From a checkpoint of a small text-conditioned image flow-matching model.
Training: 16000 steps, batches of 128.
Rows from block 2 of the text encoder, named by matrix and row number. Rows with one number belong to one neuron. Each number is 500 + 40 x the weight over the matrix's rms, rounded and kept within 0 to 999. All counts start at 0. Numbers have three digits each.
# fc1: MLP up (text_encoder.blocks.2.mlp.fc1.weight, 1024x256), inputs 0-51
# fc2: MLP down (text_encoder.blocks.2.mlp.fc2.weight, 256x1024, transposed), outputs 0-51
fc1.61:490500500510494501507495497506504500504506504490499496503502499502505497498493493503512499504504496501507505505501507495503491501501521501500497508503499498
fc1.62:497499499504491495504510504495500507501502497503493502498499488504493502503503491501515491503501502506499504499494498503499498498489510503501494496494490495
fc1.63:495498510496495500505499501498498501501497498501487500498503497498495501502495502503505494506491497498505504497497500492499492501490508498502494491505490495
fc1.64:449477496490537365571470524538600549580582554379430526436597481443590453592627412596514522571557511439536557415414597499525595553471531503552417459534401606
fc1.65:492503504501503500491497507498498503504499504490493500498503492509496491501492493497503500504509502507499498496499504501496499502493506500509502498498493509
fc1.66:491498506507494499510499505506496503506501501497495499498504498494499495506507488502508494502493494508501507497492499503497499496498506502514503502496489493
fc1.67:485503498513502499499495505500495511499513493493486508497507485513488507517508488507506499513500493502515494503495513500494496502494518501506501493510495495
fc1.68:484493500529494486507491516529483528520512500468464544516492484492465501541511466508568505538497505498504514502477480505508500489465513511550498508504466490
fc1.69:486511500506508490504500506496509509485506495489494518503493484495492508509503498495508491506492496492497506499493491514512491496490501501515502510508480500
fc1.70:499505496501500496506500503504495501505501497500497508493499499496497506505503495498516497504503501508495492502498494503500500496500508496507500503504496499
fc1.71:504505501505496493505498499501504501511503502501500506502497493500493513502504496498507498502501497497506499490504500501509501499500503513504503497498495500
fc1.72:481498497517484481488478513509503523532507500475460519494481482498511495534525459511550504518492515507492503502482504500483496506476516501522501488497499482
fc1.73:502497497506490491501496497495493506498497501484486506497493498502499500501502488504514494498496503493507503495499511502497493506491506497508498493501493500
fc1.74:489504497504499498505502507501496510500496501496489506496509496500499503500497498501501499500497499501499507494498503497506491496491507496510493498507492498
fc1.75:356667555500470291570609453477628568558274470461549355320418560397425549584597402681732558536437383595792567586610702369485518575573503500826380576599554417
fc1.76:501499506507492497509499496504503498509504499499488507501497494501494499501500495506505496511504503500502508500491498502500494503495506491507487497507485495
fc1.77:481509496497493497492499500501502507505501505497491499501504502498499503506500482511513501511498507499502506505497497488490495497496513495518492502502490498
fc1.78:486501489515485500504500503507482512510493496485480501500493500500495507520500486502519494503499502509508498495502501507500496499488502497512500494512476502
fc1.79:505495499508491499507498502501505501499501493498500502496497505502493497508504497507502495509498499497502512502499499503497486492498504504500501496503493501
fc1.80:495504510509495506496497502491496506499494506498485514500499503508497500503501499501507500503493498499502498498493502506497498500501506495505502500510495496
fc1.81:488492501502492500499504498502499506503504497503489497495492494505500495503500495500506500501494492502496505503500501500499500496492506501512496508509489497
fc1.82:500493498502504498504498505503488506505502500494490503493503501503499507503499498499511495503498502500501495499503507498500505501495508501507500503501496496
fc1.83:499505491497497495511497501504494495501498498498491506494497502503497510505502499504507501509497498499500498493496505508498496501493502493505494501501498497
fc1.84:484495506512502492498492503502495507500503497500483510496505494504490500504500497498513503503500498499507503488502491508511498493506512507508498493496483495
fc1.85:469540500537540456586502516520507548535539475480453515513503470487437516548521479540601487559514499486548539467421512519501488498437502486611491480510449512
fc1.86:492504501507489489505505502499496504503504496500487507500497504500500501507505478499528497507503497501501510493492504494500498502500502497515497502505496495
fc1.87:496501497506490493504488503501503508509510494492495502498504494497500504505497487506502500502497508494505502489491503505499499498495503506508505495502489504
fc1.88:496502504506496499505505496497501504502497500505501501495500497503497502508501499505501491499496502502502505500500510504499500503497503499502495503506496500
fc1.89:494502503503497497503498501492493504497501501508495503502498501499497497499501489498511505509511498496509505502501507495489495498501501500495499502502495506
fc1.90:504495507499498497504502506508496499504505499502500504498502491497488506498495488505501502504500503497509502501507505498496495504496510503501501496500494497
fc1.91:477516516521484494512496511507507509527497505496471512496489491493496493521497469491522487525484497505512522491487518506497491505497515500521494501502493490
fc1.92:488510504515488502515506509494500511506491507494487503496497488507504499502506488494518503511490501499503511496489502506507489490499508498523495500509485489
fc1.93:491502500500498502504502504497493504499505504497501500501499493501492502497507492500507502505495493495502500497501503499495490497493500500507506498495496500
fc1.94:498502500505493499493496504508496502506501487500497511500500494501494492511500495505524493502501508499505508503492501493499495493493504500515495493504486495
fc1.95:496503495504499491500506491501505496510501499498501499503498497505490501500494502504508495506499499495505506500505503496499494499505501499506502502495489496
fc1.96:489505507517492499503494507502510508508507490499483502485498494508502500508504484508510495513494494501504510492487512501494491500491508503519488488505499495
fc1.97:452498507518479483509479497521500529544514509476470506492480477499498512531481467497528496507501494519479506496481495513509487512506542507534469488507452484
fc1.98:493507503501490493499501508503499505504497501493495513499501493500494496499495496501514500494504503506509501501494500503497501502497500497500496495506490503
fc1.99:491505500499502491503499504506502494503505497501503500500505490499498499499497491497494494506508488499499507492493500498494493499496506496512503496503490500
fc1.100:494500502509498489503495496503493504498505505498476510493492497489504500508502481501524495516500507497500507493486509495505503495498506508517487498505485496
fc1.101:489502503506487499504502500510499500506499507494496503496508494500497507510504486495502493510494505499511512497494500503497495495504509501517499510510493486
fc1.102:496501492507487491513507511499503518510510489490485532511510504497501496508521493500523485503499488501525513497494507509509501479493494491516507492503491512
fc1.103:497501498504500501501498501499503504502493499497492508498495500499502494499492497504503499508499501498501499499497508504494499500497505503506500498495499495
fc1.104:496522511526491485495500507507495509509499493498488511505501491508499510516500491506519496512503507494519508500489503493488490500491511502525493501504488487
fc1.105:490492498521486490516498513504507503525501501501479511500507503502489492497503485514532502508493498509500514488498495507496495515498515506515501503508485492
fc1.106:508498503505497494508506498500503495505503501503499502502498498499499501503498495497504495499500504503503502499492502501502493493500501497505499501498501501
fc1.107:491516509507498492488504494507499519501502490496483514503499497497497492512502482498534504522494495511499490494490501492489493499499504507517493506494493485
fc1.108:491504505494495498512495499503496495502505505508495504507498493495496504498492492497506507502498501502493504500499499507504493501503500487501503505495495502
fc1.109:470500498515497493499481489507506520527510500487485505501498473510482507513493477493533488510499510511485510487479507501510478510513535503522487497516474485
fc1.110:481501503513508500506503496513498507522513499473470504485494499507485504507491480493543470511495493511505534492485501493500485508493501509531490497508484502
fc1.111:484509510502500485510492518503501501523494495485490516505497498509490505507500485498541493518483503499513506496498498494489499500486506500523488500501490501
fc1.112:499506498496496501512497511504500498498501504504496498494500499502494496500496498495513502507501498501505502496498501494501493497494506496511500504503489497
fc1.113:295301626425509646548575524757302747393333342503448390799695491543209311616496221354851578716551427751620482473591538571638181454591423530593591568339566593
fc1.114:491500499505499503508501501494500501505503494498494504498497494494498500500498501508505503513493497507506502496497502509497502496499502495508505493508497507
fc1.115:498492501506503508506498504503498503511499493500502495495506494503497504504503490487511497504502502503500500500502504500495500505490502497512503500501499501
fc1.116:485434439512434562616354691690385533551659460529272555551476326630324425599555568682431520649509602297554586287313536647538451537380504439619575387570364541
fc1.117:494504508503491497502495503502492502509505493498495509499498495497497501515500497493502501498489498502504503495496499503499500495492508501509501494500488496
fc1.118:488511502509501499508505503507501509498501490495492506494503502501495505495493495501513491500495500495502509492491502507501495500490499492509503502506496498
fc1.119:503499504499502497500499501498491500499501500496495493503500492498489502500497497498508503497504501498498503498495504502495490504501505501505496496504496496
fc1.120:484495511508505486500496504505492514510524494488485504500503500492502503499499485507518498524499512493510498488487505504497488501494504511512486496506491502
fc1.121:494507509496503498506501503508500504501510500494498512500501501501498502507506495497506492506501495506507504501492503501500496494491509500508493501495491496
fc1.122:490503501508494495503503496506499507513506497492499509496492490503500498507504479496514497506497506499502505504502508514492497494493514494512490493495484490
fc1.123:498503505510502499502493502501494508497496498488494499499493500502500498500502501491511501506500506500496510506508503507496500498499505502502501505497496502
fc1.124:497496503510502504499494507497502502504506500494497514491495498494498500514500487494514494505498507495512507505499503502506498495488508503511504486495496493
fc1.125:490492500500500495498494510513487507501519490490485513499493485517494494514507502497520500496504506501501502501492506502510504496498509510507493500492488488
fc1.126:496499490509494503500497493505489504510500500495490507494503499504499503507499487513518499514503506506495502500497512509506497505498510502512484493501493496
fc1.127:496380499731498415509591561606546583423651350343511676622498384512495327704540448405815587376399572446654416553591409540584681481621479495394567658336333531
fc1.128:488505518504491496505505495491500506496505498501486508499495494499501490509501492503507498505505509502504502502495503506490497503503510493511498501506493507
fc1.129:573778350648517204653196878576663693334299541272555294453438708489192711236253523388409510297257578841636779480553389365324454697638612173421734374567535503
fc1.130:468513514523507496516511503482488529530502475476464533504514485525487509536521442498562491553482523500518502494479525502502458519460538521525492510510469491
fc1.131:497504497512491506498505503503498505497505501499493504495507494493488495502504492501508502502499496493498501493503502499504499504497507498505492503501497503
fc1.132:501496501501503494507505504505497506506501501486494503495503498503506504502500501502508495501503506511500511500496500496501493502495506497508497495503489500
fc1.133:493487500504502498505492493498500499503498498496496501502496501503499504505503505499513498504496495495497499492498502505497496497503504496509499496501501496
fc1.134:496500503503502503502497497502495511503500496500498503493494493501496504498494500507503497498502496495501502505513504496499495500491503499514494500502496500
fc1.135:573687299450291231541413450410673788776669545606467613354318499484637489705710298614716359392404522396644738616362645385365481333527474375406427365534485298
fc1.136:496508504505493502503506507501502509497499502494493504496493501501493501494488490497508500509495504499500505492504502502498494505504509499501496501500492499
fc1.137:497491501505507493510504515502497498511507507484488513498496481502486499515498483508519489501504512497502501504495506513489494493489510499521502489500485503
fc1.138:491500502504498492505497510502494502501503498490494503497506504497498499505501496503497489504496494506501507496499496503500502490498508496503498494504502501
fc1.139:495500496503489503506502500509497498493499496496497506500506503494494501506500487503504504500494499499501505505500506504497497503499510503510504506497487498
fc1.140:483500508502501487516494498506504513513500499487482509499498495507495503520504488496531490517499503521501503499503504497506489502483499507536489499515483502
fc1.141:496506504501493501503497503504493504507508493500497500502501495504492504496496497507507494500498494494500503488497503499498500499495504495509496493505500498
fc1.142:500507503497500503510500505494497502506495494491484501500495504498496498501495492504506492502498500501507503497493502497495494496492512504515503502501496498
fc1.143:493505509513494490506499503501492508518502508493483500494485497505498506507488481492522478512493502493496509491491493503498494490498514493517491493500497490
fc1.144:490500499504503495499501495500500501505501497489497500495502494505501498504503494502500495497498509499508500494497500503507502497494504495497494495504499504
fc1.145:490501496514497479504506507495496492513505493503495499499491505505484498497498486493514502510513493494502510503496499495499490502497502511499494491497492503
fc1.146:590680559622542526394534393404619479442446565427291594468408494402591372553626326490439626514428623771579502611386531435644551529403424406509390562664552416
fc1.147:486507495499487502509493503493503496508492496489487502488499495506493500503506489500513498516506503490510506495491502499491499497492513500513485498504494492
fc1.148:496495509511502497507496499496494504513504496489491503509499504496493504511496492499508502511505498504499501498489502505493495501488501493509501495503496495
fc1.149:490502503505503494507499505502497500498505496490492500498495493503498497502495488496509503502497496494509505497495502499506497498497514495508501497504492498
fc1.150:484504497497494501508502502499501502496502501495499499495497502496500505502498496498504503503499500500505507501493496501500491502500502503502503494507498493
fc1.151:504505499507490500504499506506492507505498497496504499500500494506506501506494499506505498500503495499499505494495500502496496498505506492501491494507492498
fc1.152:496502501512498503504502503502493500497502496493500496502503491504496505500506495502507494507504496496507495493495500493490505501508504504510494496512496497
fc1.153:494500504506496499502504509497498505504502495482497500497505496502496509507504491506510494510501505491505498498491497499496500493486504488513500493504495505
fc1.154:495493508511487491504492499497496505507497497493492510501498495501499500506499489504506497504496509504505502500493507488496498499493503504522506508498496491
fc1.155:493496506505488496500494498500496509509493497491486507494509500506495495504495488500510497511489498497502506492491508496499494501496505493512505498508485489
fc1.156:493504506495491503504493493492504503504499501497500509495498498496496506505493490501513508506503499496498503493496506490494494498490511496510492499500490503
fc1.157:497504499505495503496502503504504503499503501494497496493502493509496508513498494507507504507494501496503507496504506501493499502495504499500494498502495496
fc1.158:488496492502493496495506504497506506506498502494485510490507500505496501504503488510507495503497508504503509494497500500503501499494493506506495495496499494
fc1.159:495494504508500494502497503503496501504499503487495504497495503502494494512500497502511500507500502501498501495490501494497491505498500498510489497495499498
fc1.160:494500497507497500503497499499498499502505500510494510492501498504502502502499499510501495504502507501496509498488500497501504501500502502500502506503485496
fc1.161:500496501500499502504494498499511508495501497499491505492494505504497505508506490502507499505498499504500500502495499503499498496496504492506492495503497503
fc1.162:500499498502496494500499504506505501504497492494497513500499496498494506502494490504505495496503502499497508508492506501504499494496501503511500493498496494
fc1.163:499495502505500505504499497505503495505499498499500498502497495499495502493508494504502504510505500500504497496495506499499499492499502501509498498496501504
fc1.164:483501500510498497493506499501497513506501497503496511500499496498501503510502499491514497507501498503500504499494500503502489494497510504511495497499490500
fc1.165:495488501504499503503500501505503501502501500498500498498503493501492497513496500494505497498490494498499501500496511500502502500498504499517494507506496498
fc1.166:494502505504490493500499507505493502501500500497489499499495499502501501502500487502509491492491501512512513488506509501500495496492494497509495504503495502
fc1.167:493505498502496494503500503501507498500505497486504507497498500495494504499502500506509497510498500500503508493494495501502504506495500503503500499498499495
fc1.168:490500499504499494506502506505493504504510488493493505496493500502499495506501490502519502509507496494506509507484504501499491500494510503516494490499492504
fc1.169:491508499502501495507501501500498509509504491494501503499501500505495508510498491510508492509490510504503502494493502493494498488497506500517502500499494500
fc1.170:495502496498494496501500506505508507500502500499495502494497499502499493506494493499506495507502505505499510499500505496502495495492507502508495505501491496
fc1.171:494512512510488499502504499505491494509485501499489499497495500507496494497504491507521497514493505497502512500493503493504490504498511496517496493502488490
fc1.172:486507501503497497507505485495491500502511490490494488502502502498497496514495488501509493512505504501504499512499501501507489508498510501507495496502500498
fc1.173:488508502507488492526494511509496499498512487488474509502505494503492510525493479499518500511501489506506509511489506509507496504489508503532493497509490495
fc1.174:475483490504500474524485518509490521531529493493472510502508498500496514507503486512521496513499506506507507485496512506491490492489509498531496497496475486
fc1.175:492499494514500487492504510504505502498508490500483519510499499505492498521492488509521490504494494502501517496502504505500491493495516497510497486487501503
fc1.176:484371488740475398528586575602541591438660339349509678618481400526497322698535427395807601368409531452665415568603443547590685485639485489417573663328322523
fc2.61:504498500494502502500495494503497501502503493502504499495494494495505499502498497503501501499502499500496500500497491497500502501498499503493498500500508501
fc2.62:499507494501500497504496499499500499503495504498506498497502501498504505501504499505497497500501505497497501496492500503501497497502482505497505495493494499
fc2.63:504501494501494493501500494498503494500498503498499499502505506495505502498498499497502504504501498489499501492498502494498496499496491494495495497505505502
fc2.64:461410438560561495340262389585412403384500623472457427436662654624438389442565571611114601426656303414331435600563534394516520617500533460342425364324506637
fc2.65:504504500503494504497502493502507494497504503505502503501499507499505496501501502503505507501496502499500500499498498500499500500500497498492505499498503494
fc2.66:495494498506509503497500505500492490490495502511504496497506504504502504501496502503495500501513499508496492500502500500495511506505506499501497502502504506
fc2.67:507501491501496499505499500506500510508507498496504502509501505493492497504505497500501502518503512489500499483493498504499509504497502501505503511506501509
fc2.68:481520485495506499499478473524536499520487501485533498493482504494527501485508513513489515492483525499525478492503503515499505479531505519490484486511450500
fc2.69:486503512509485506481507493525485525489484509506499505510486495509480512510479487497509490511502516515507491491507492487484485490507489503484498496486488488
fc2.70:502510506499506503498506497498505505491499499504501498486491505500498504502505503494505502494502496498502499497507503501501503505502499496505498498508503495
fc2.71:504497503500503502500500493501507496500498502507500496501493502500501497497501501497497502495501499504495498499499496499499505501498503499502498504506501503
fc2.72:530542469486484493485491477477528495522490503491510510505485506506524509486487507504498503491473491503512517506523525507456509496494493484473483477536502479
fc2.73:495502491502511504499502501500498490500505506512503502495509498498496493506502505490498504494506493498497498509503498499506508496507494513492498500503508507
fc2.74:500495501504500502496500500501497493492497499499499499500497500500499497501503505502497498500504491504498502500503500494499503505498505500499503498501504501
fc2.75:488445402396633628481486469657602368425420539701379536503622649760567426343222590586434323442710262392439625302632686512435383644440560609533220626454616543
fc2.76:506498499502501497502505492496505498499498501506496496501504508503510492497512498501492501497498495501507499497508506499497499496505475502497497508500500504
fc2.77:502497493494506499508491499499505493504499495502507500501503514496498496498503504494499506502497500499499497498502500502500503495505500497502499499494499508
fc2.78:495487503498502507508504506503507502500505496508507507498492498497501497500508502495493500503498494496501501506495505494502507495500500502507500501501491494
fc2.79:498497500498503501499497503498500494495499497500497497501503503498497499495497504500498500505499496503503499499502502498507504507502500501501507500501494501
fc2.80:497498495502500500502499503501495493504507499502497499504502498506502496497502499505494506499500497499499501502500501502501502501499498498495502501498496500
fc2.81:501501495500504501494506503502512503488503500505505501498500500498499497500495494497496497498496500502501500502504500500499501504497500501495502503497501510
fc2.82:506497503497496498498499502501497495493499504501500495503496502502501499492503510496496495502497497501498494497500494497497496500504494499497505501500500504
fc2.83:508499496500494493503496493501498499502497498501501499502503500504502501497501497503500505507496494500501499495499500500497500499499494503499502497496505500
fc2.84:507501494501500498500497503497501504500506503504499507499486508487507500499501501506498507500491496497501506503497493500498497502504488505496504498507499503
fc2.85:479482529437521482510560415554593580440482487504527479514507463466473560507413494425477435510446535481493529451497522534495479513473552515510464528540546562
fc2.86:505492503498500503494504501500503496492503496495502493504496494494509497502499505497492499494505498495494502496497496497506501502497504493498500501503505498
fc2.87:505494506487493499497509507495503503490500510498497495502503499498499499501508498499496500497496493502503499498501507494502493501499507498499501495501501503
fc2.88:499502500494503503504502504499503494500500505503504500497496502499498500495497500506493504494505505500498503496499496502495504502499496501501498500500503503
fc2.89:498501499498505498502505506497498498499503500503504499500495505500498502499496500501500504500500499501503503493499500501500502504499501496502500499506499503
fc2.90:503499503500500504494500498497501495496502503508501499506503499502500499501502504498494497500499496499499501499498500501503499502502499499499499502500500502
fc2.91:510500497486517516500498505482496476498498505498503486520507506498507501483498521491490515486513506491495471490490491490512530497509494506486492492495502497
fc2.92:491503497503501500499498496501500503499501497509498501497503502500491503510495507506490494488502499492500506503503501504500500501507495511489503501494496507
fc2.93:498500501502511504504495501500503495491506501502498506496500495502502498501498502494499496491505498505500502495498505497504495506506506499497498493499507504
fc2.94:505501503500498507496503496499508501508496504501498495500502488502501490515501500500501504496498494509505511503506505507499498500503504503502495501498490498
fc2.95:497502499492503499504500499501507499497498501498502496495495500493498500505498498491496501499496499498505493499494499496504500491496500495499502495504503498
fc2.96:509490492505503496499505503496506498499506501500497501510505500499499496504503498495503506499504508490505497498501493501513510501505501505491505499500495504
fc2.97:502477546461497561490520501502497494480463493485525517505490476505483466502488448473499539492486509544490501516546518491502506488514538490454468529501500497
fc2.98:505501495505501500502498498502504497497509500508504499500501505504501499503501509505497497495501504501499503503503496495500502501498497497499498502504503512
fc2.99:501497497504499500499499494495502495501499503499506499505498509497502493501505498501496501500499498506499498500500499497497499502500504499496503505501506497
fc2.100:500493494495497494503503491504506496494507506507503495500505497498506502504511504510495497486507495502495512501501501504500487504507499503498490495508508501
fc2.101:511497492498498489485501506493499496488507506500488488506495496501505510496500517503498504487490490506506492504491497486506498504494521495494503485509492496
fc2.102:496498515504513500511475483518486495478467483499518490498495500505499523488491513507505490490501513501495482484489480511481495505479482516514517505505517517
fc2.103:500503504501505504502498497502503501499492500501503498501499498504501500502500497501498505499499499502497502499497498499499500502501503499500501497500501498
fc2.104:505500499486506493496484513495501493490489483488497491517478509469492504503503504499497495496494503509498476499502513508498512493490489495503497508492498500
fc2.105:498489503493500499504488490491480486510507514498481509498500483513503489510520502505504518498513491498516520495476503493508506500501489508498494481500503487
fc2.106:499501495502500503504500502494502501500498496499499498499501496502501501502503505500496497498502500506502500501501499500501501498504503505498500499500499500
fc2.107:503517497505499507500504491502505485493513493508502516500478501482501491510508514511497493493501493492476506508486488509505498515495501495508514484497509513
fc2.108:510497498500503509497501501498498495505497495500502503499497502503493504502495501500499502499503502497500499498498507504499500502499501499500498501506499499
fc2.109:511468515480508523506495482502485502505493493504523488510477483491505484478476487506479506508507504498468489474514496520521488484503516491464499511492510504
fc2.110:497474476516501485508485502506489502510494491533486476529498494500489528510506530512472492493507515475488507459487487509493483504488517521509497486494532511
fc2.111:505508497503486500488494497508511498501506495506502514490473493504504491499499498497497528502486498511507497505491507508482500497505448500489488491512498493
fc2.112:502501495499503503497500506496505500498498500503501500496500499497502500499498504503497500493501503501496496500502502501499500499503500499504500499501502509
fc2.113:477414872431409756648640730596534628268342523418556449616573539427286341676550353415632483653366503514638466466619593386522310399479577404451641677457449649
fc2.114:500502505498500502495502500500504497493502499498499500499503504504506502503500504506489503494509497500500498498501497504501499498495492503494504503503502497
fc2.115:504499508498500503502502501499507502497495501508500502503497499497501501494500501502497502493500503504501494493497501498496505507506512494497507498509502501
fc2.116:612484262463503625579349587574387313448587575648555427685504478547595250438519618530264696775485395268527559371372428662856621764470723535562552687524592718
fc2.117:506500499493500501499504503499506501503503505496505498497496501496502499499498502501498503501498499504499504494506505501503494502499509502500497497508504495
fc2.118:503499495495507511499505502498500493493502505501503500501496500503500496502499507499500502497500497503495497504501502498499500499497502504500507503496504497
fc2.119:496493504500498500500499500501502502498501501501502498493494504503499502498501504495495504503502502504493496505502499501501498500499502501500499498506503503
fc2.120:496494489512501490497494497503510503493502488504496505497501496508492505506505502511502495491506507503494501502511508509491498508498507499507506500509507504
fc2.121:501498498499506500500498499496507505495498494504498493505498503501508499499499500500493500494505498500500496498509505502494502499500508501503504503509504505
fc2.122:505493501498497503502502491505503507499497503506504500505506497503505488510499505503499487504499507500497495499501504502501498496486419499498503508502501510
fc2.123:502501494498505501500503498502499496492496497498500503505500499504499504496498500502498501497498509502497496496504503501498498501502499503505500497496499501
fc2.124:496500495502501497496497499500504506501507491505506493504498496500497504505502497501505502507501510506501504505503506501494499502502420499505500509504504504
fc2.125:490492501509509503504504507508496488492486498487513489513509499510490501492497512496497508509505502512504499489506495511510511505499490509507498509495508512
fc2.126:502496504496506501500515504509498496485493501508503501512507500500493492494493499494489503505501501493496492503504503507499507504492490508497497509498504510
fc2.127:583464519696483421541916640369620697000556489367544775514546495544455400459636531362527544364365646547684232566615479435521714431655532620242596620327338473
fc2.128:504499500502506502493490498494497490498495493506502493502503514501498494498495503497489499501504502500495497498497501501505495498496504501498503506502505501
fc2.129:480664408534444344512464518564785690335315510497511329519471487468511866506537705467148546332489579567502296492544450504485483517522583473373543400492490531
fc2.130:516502457496503510488500486481523532503507520495515474535497483511517527514503529503428496497506512483479498486510466495521497513555550509444476479527480503
fc2.131:494498498499498499500491496497497495499498500505502502498501505507497498497498497495499504501501496503503497500508500500500499498502494508502497502497502498
fc2.132:500500499503495501501501502499500497499499502501499501505495499501502492497497501499498503500502500498498495499497498493506498504500502499501498502494500501
fc2.133:498502496499504503501496494505496501491493499498497495494506502503499502498505501500506506502499500507504501501506501501504501499504494506501505504502502499
fc2.134:498499495501505502501500501500501499495503499503500500499496498499500496498499499498497501497500502505503498504498498505503503498507505498500502499497498503
fc2.135:752734379287337443405347355431642549670476484576499538528290597404848533386374475602548434464363534455499601639506573508163558408475753337390502338681562225
fc2.136:497501497504500501502499506500498502507497502503506498495507502500503498500500501498499502501499498502498499498493505500496499497496501505503505500500499495
fc2.137:500497501507494504502488487501503498502498494502502492517497500504503505507508503497498508508487515489493495499501496497511494497511491510498500494504494497
fc2.138:503503495496503496497493499502497493497498499504497503502497499499504499497495506501496502499497497505490496500497502499496497503494493496493502497501507496
fc2.139:500501497498500498499499499496502494501502506503503502492502500500499501497499502501494493507504501496499500498496496498493504503502504498500501496508496505
fc2.140:498515498497494503487505480493537503475498500495506505487481511497521499500503499470506513492467509512505487515509495504515501492512499506491511516504491500
fc2.141:504496505502498503494499506496501493499498498501499500507498498498502500496505502505493501499498503500499493493493501495493502502502501502502502501506499501
fc2.142:507498504498508503499499490495501500501503504496503501508489499500503497499504498500485503496503497496502507495505506506499503504498497499500504504497503504
fc2.143:503494496509494504493509499498513506495513495500501517518509499499499492506499500489500490503489508488499495509506503499498512491498424498492513506490508504
fc2.144:505498498503498499497503499501497499498501504502501498503503501494506504503496505495497501499501499502495500505503501502498503496500503499502498501495499501
fc2.145:511501511504505510494501504506488487487494502497494498492506514492504498494505509492493518491496502490502490504492502501508492493500495495506509502502496499
fc2.146:625620682361619605331733235529601652075267631437342594567389603440501272531381479315461522478358717552534213642349402440587765370389470352341278590642443499
fc2.147:509497499501499492502502496506503494493502506500500498499500496492509506501499505495499492500499494499499513506497497493504506500495499502506501497505502496
fc2.148:498503496495508504498501501499500494492493504501501498502505495500506500500504502502492500497496502500499496501508502496498505506501502501505499504506501502
fc2.149:506501499504497500502491507501498489502507513505501503503501496500499504497496512493498498494499495496494501493501494502510494504502496499494506500495499506
fc2.150:505497499494501498501503500502500498499497500501499499502501495503497503496498500502500496499498499502502503500502500497495504501502496503498503504498503506
fc2.151:499501502499498502499500498496501491504495502503497504495505507505502497493501498504498505500501498496501505498501501503505496501495497502503503503493502503
fc2.152:507499496496510502499505505495498495506504497489502500508493502491498501495498500493486493507494500504501500498498503493501510495490506495504508505503502503
fc2.153:509509503503503504498496502502507496494499503504504495498495495494493502498493512498494504491504500503493496496496500495503503503503505498496506499499506498
fc2.154:493494498502507489497498506498505500497498495505500499498499503505497493498492505496505498497497504514493504503501497505507504503502504504501491510504509499
fc2.155:494505495499510498503499491497508494503501498500506505499496506502502499498497507503498494494509494507500498501504505501496501497505504511500503498497508505
fc2.156:506502499507501506498494500497496502509496496500497495498492501508495503500497493501493498500502496501498497493492498504503497505496503494505501499498502495
fc2.157:496501500502499498500500492496499502497499500497505499497505505498501503500505506495497501501501501501501499499501500493505504496505493506502499504498504502
fc2.158:500504500492501492504494498505496495500498498510496501494499505497500497502501498499497507501501503505500501502493498503500495498497489500497496498502494497
fc2.159:498498500498507502506500499504496497493503495497503497502503500498501499499504505498506504499494497506501501500502497501502499502501493499501499501503496497
fc2.160:503496509493500504497508493498501497506494498498500497506502496503501500500501496500499496495494504501497498497497493500505499497501496501502496498506503498
fc2.161:505507501500509501501500497492500493501501500499504505501502506493504493495494506497500502498500502496500496498500506499501506505508497508502502503499502504
fc2.162:501497499497506496498500501503505499501503505507504499505493506493501498499501502501496501491503497503493509502500497499501501506503505504493492496505502496
fc2.163:501502499500506501499498502498499502503502497503498500503504501502504499499500504501500500501499503501496503498497494500498499502502497503498499501496500502
fc2.164:498498501499497507504509492493507498492502506508508498508490502497509504499498507501500496503504492504497501501506499495502494502513507501499489503503502507
fc2.165:504503505496501502496499499495500500499495501501497505504500503503502499495502505503493501496503504500501495497500508494497503497496512493503505504504495495
fc2.166:505496495501496499497502494503503494499505504506499496501498498495500503498501505500500505495500501498501507501502494496501496502502504505499496493499500495
fc2.167:502497499500496503501498492497497497499496508501496502505504502505501504497500501504495498503506497500498497497499496495504501501499496497502497504502503502
fc2.168:510515500499487497493495506498504492499493503484495503504504503499507498488502500484505503493491495501505492502495501507510501492493492494514515505493504492
fc2.169:499503504507499502492504499500502490493502506505497498509499493504501502498503506495498500493500491502494498502495498497507503496502498500500502499504503502
fc2.170:509498500491502501495497485502512505498497512508508498508498499498501502496495504498487493493502499493501495493507501504506502499496490503495502497507495499
fc2.171:494492502497498502502503501500503506499496508500503497498496499489495512494503513498496505503492499500498500489506503490505501492494502501501499497500496508
fc2.172:508498508503496507503503497499496497501497502499501500497506503505508494498499495495502499504498505505501491494502507500506502501490486502504500503498500502
fc2.173:508506507509495502485509489510525505477484504493504499496491511489501507497498497482497501502486511492499481494493491499507498494514502513505494516492490510
fc2.174:478515497505471497487485500519487478491486498495528509508501489505503494498523506506506501488490497537501519518510503511503488498505439522513506513489509501
fc2.175:499509494501498503498494500490504481490502500498492499485503509505504485504509505490500508499502494507503495495497513499489507499511459513502488503502512495
fc2.176:587472523703485427532917624371626717000566499359540771511540471560460398503647537356528554359372638541688228573609482431533710417663543632236580614339304469